config = dict(
    encoder_depths=[8, 8, 8],
    encoder_growth_rate=32,
    decoder_upsampling='nearest_conv',
    beta2=0.95,
    eps=1e-08,
    max_precond_dim=1024,
    lr_schedule='cosine',
    warmup_steps=380,
)
Rows from block 5 of the decoder, named by matrix and row number. Each number is 128 + 24 x the weight over the matrix's rms, rounded and kept within 0 to 255. All counts start at 0. Numbers have three digits each.
# conv: 3x3 conv (decoder.decb.1.1.conv.weight, 128x128x3x3, standardized in use), inputs 24-35, a 3x3 kernel for each
conv.30:117123121131129128131142125132113173134101132116122163129115123121154144133148108129123138146127138131135154118134144153142105107115109109133126139119125133130115144115148145128140111087103122094159110111149116172121104159087137138084143140135109138114109133130126117156101158096108165122190096150107143151135135153140110150
conv.31:155146122131138154133118171149127127132123125119120151123119168116110130124121091141099135141123146122120125105126127113104122112124116137128110149128099142126107134122122156104107127119126145143101085133129113089120126087142083133147090143155142152129105117085138118112157126182132095137159119097139139124146140128126152134
conv.32:100144146115126153176076133136152111103089173125132143113129158160103168144157113112151104147111174077178084109112148097153105167106106101095140154172118130054155145097175140180108143081147172087196135115098100125124105132187118128114133115124130138115157068147106139146137144102117122175151124104103131108131138161145139072
conv.33:156087128125121096123163136117127167168121077132133125077118156123143146115134167121128139125099123126152140108116130121120133134109153123130102138145122123155173079113105169179112122164122114131120121152157099150160150097121148151162117163135197133159136125132161103108136101164141119170169115132128133130158154144148139119
conv.34:126148134131111113122137131129149099106086121109175159125122117099141164107107125148124159122125114152104120121135154130118127119104140150120123114149119119122112120101121128155130111153123062159141155155121101113120166152091114154134118116110139106132100095130124139154142128093109131115112109139111135126141147142145119139
conv.35:126159139117146133139138120110124128110130115125137107113121139127110118152091096114106128144110097173134141117090083116122108099119123120141141121130111113110119118126122136133124143118101130145149137105118117079125155126121118135143115143145105122126128118131093094103170129091145074115155129166130127140134129117135115112
conv.36:140145143117132131133132133135157137129159143115143135094105122097097129113113139108125152127130141143136138127136124123127124114109122116126122118129122120142138132129134137141143144150145134137142146135142152142146157138097136122116119123131130129137114118110136138133155149141120071128143080133122123116124123122121123123
conv.37:126134148129096144145107139130125122120114100106138134130109125096096136101141120140127148125118160130159138118128132127107143115134156123118142101091129121133153160161131114105082120122121139121137144094102097062117164140108150155142123143119107097120107119109089114179156121117087144099011126179121145138089139128122131153
conv.38:123147109131156124133109103131147143131132142124154106099122148130082167045087159119118127153139126127159116173133145113153137136125108093119130123116127153171089145161119141157084145146134169192103089137077160158103169058123136150036120132147126119145123144115137139124136109109100161132070077172118137130119156147103183164
conv.39:143154121155150086139102086145142130147140120116079110113087130131118137121153136151126127161115119145121119137118122120138137106139140143116118111105116135129171139133127172149131163124142091109119116134184148124127098116175093096148094139179148129107147120120162114114016118180054172113175095121080164124134165145130136115
conv.40:139116157127135142139140135149126130126102156147140144113135145121164135061145115143143129149100108117133150106099112147112113158119143111137124119122121142130133164130147127146150111144137157113115139098133141140131108148110132143090167109098148134131124135104147135182105156141099107136094072160123121113132127118125130135
conv.41:116143111142155165121167131127145113133151102139139125178140114133094175126182101139095112095172110122091122125144142098131179142114090131121139098148115123115122120157130139089102143157130133159126113091150133084104123158119157104103106159170098139126130168121122142087145123128113156158146141123175076132113106096082126163
conv.42:129124143124124154138133129179147130104116113133149108126134131113119156145112151183137140119140134114135093113120085134140138149131115116118134112118111142132142094128092112161123129132122128168088137199099133167111100139176122123133109133151118099116142150151174118146157101026103158102067149135097102110123108118120139146
conv.43:109129147150117109137131086113146135104134106137163129112122107134113143077111121117135105122117105158131107144138126125114126117112096098143136132142123103090137140143121146159126145110128155218127154243145087112084158133144134113084120103060144129108130101127132059087102108149164092102124097135114104112118128132117136114
conv.44:121118152111088100110116150105137104143095137156106142142177116190158088141112101120119114108145108115153146148148141129120166094135138133152097112156122127125139148114165135138139102120147121146094151169153111135206151116145156056188152128118138130155139137125147153122105170169117112139143129108092082146162116116136139074
conv.45:117120172158146128112172151073162113172158152114129115111118135145115119139093126130154087129094157149123159130129173111067130153135135128153159165119100131132131105145137118108121160139177107151171128169126111107129155132071137130172102124161087080169102186075139148145124132126092160143140138119156152128127124097133148143
conv.46:136120113118088130127134134127126141133121134152140148138159140154132166143125176121120123166121128150118133129148142157167150105119119118130105128112123166136113140117132115128152122134135139104113114154147113154130110180208134147168150132154079113132107140125136139148112186142234090033140037083131119124131140146116119136
conv.47:157121106161128094119156164152114085125131127150131135146151122122092142113101131128115141134107133126109098116108108135115141131123136126145129110122106120130137131134149136134130136118100152135148124105102109174179148101123129152156138185142112124106120104130126134097145075106076103196061092179143143135148142137148100131
conv.48:116108102128112108146147175145159152112131095164157127164131109146113089163140119134095159131128114152147154139139110138137117117127119120134131109118132123125150139155158126135137122139139078139150116171162076135136157155138152156129132141106142133135123131120099111152102111151155164150115128119113122118124127123127134132
conv.49:137136102152101142127133143167119132111130156110119116116167110124101155122134175139095150149127156113142113143113155129108143119111120115145100123122128118134116131173124102137170166164135138036174185095129076204228180113163145117165126129118126145130138113132127133131109089166094120155106122121129134102076160153151114145
conv.50:152096116090180153109137142120124150120164070127100146152139077180126094099127137108115158142193114154114160095132142138092140150130119158088097147114077126133162120128178135117139144162135132163165106163148123078132101135144097174158126114097117137112160117136103126116168136119160122105156151106152142085135124127150134128
conv.51:117131163136120106136160098120150151107130118098114145106146131131157151118140112143133119113138088135125126142181155102120119126103153113130134139151150127124115124138092145135130145144147127157176155140099129072152138130140153153110133125136115133129141104109104124116143162112118131146038100133137137105135127113144145122
conv.52:114117115138141140142137128090119145132134156136124134134134126147143133162156146084089079129127117129137133118114124123111119122110124133136134127130130135126127130124140121117125123119124122132138112131123130152127119128122136139138157150140094141130123141137134137136096123104103124112123126124127126134130132140132134138
conv.53:136134081101139140123137158152135143128148134129122086142105140135135132115147109141124114131143147140114106132106133143120115137113105128095128128137133100128131155117133135123144119105111165102133113097101080131121142111126131132103127133121134100092116125127087120157125091094136102102144115123131127113140129150147120136
conv.54:094106105136126114147137115137130153113160128115118130127174118118125134122162095121113086155101178140170129174123106148114079122138145131137140140113115105111150129089100118101094139178110160104037150150141168094170120089137107134140111092149139118131137122124121115124130110162160129144126148150101134125129117133127164115
conv.55:154137144116158137126108113146124131133118122127125127094147125089115128108084165159143128127137129129131117117143126126157130134131156105131115117129121110105116096097111111122104122126102132150171131084143170157191178185092115137129106131146123135125130128136114131114198126158184022115195023110118116114125112133136115141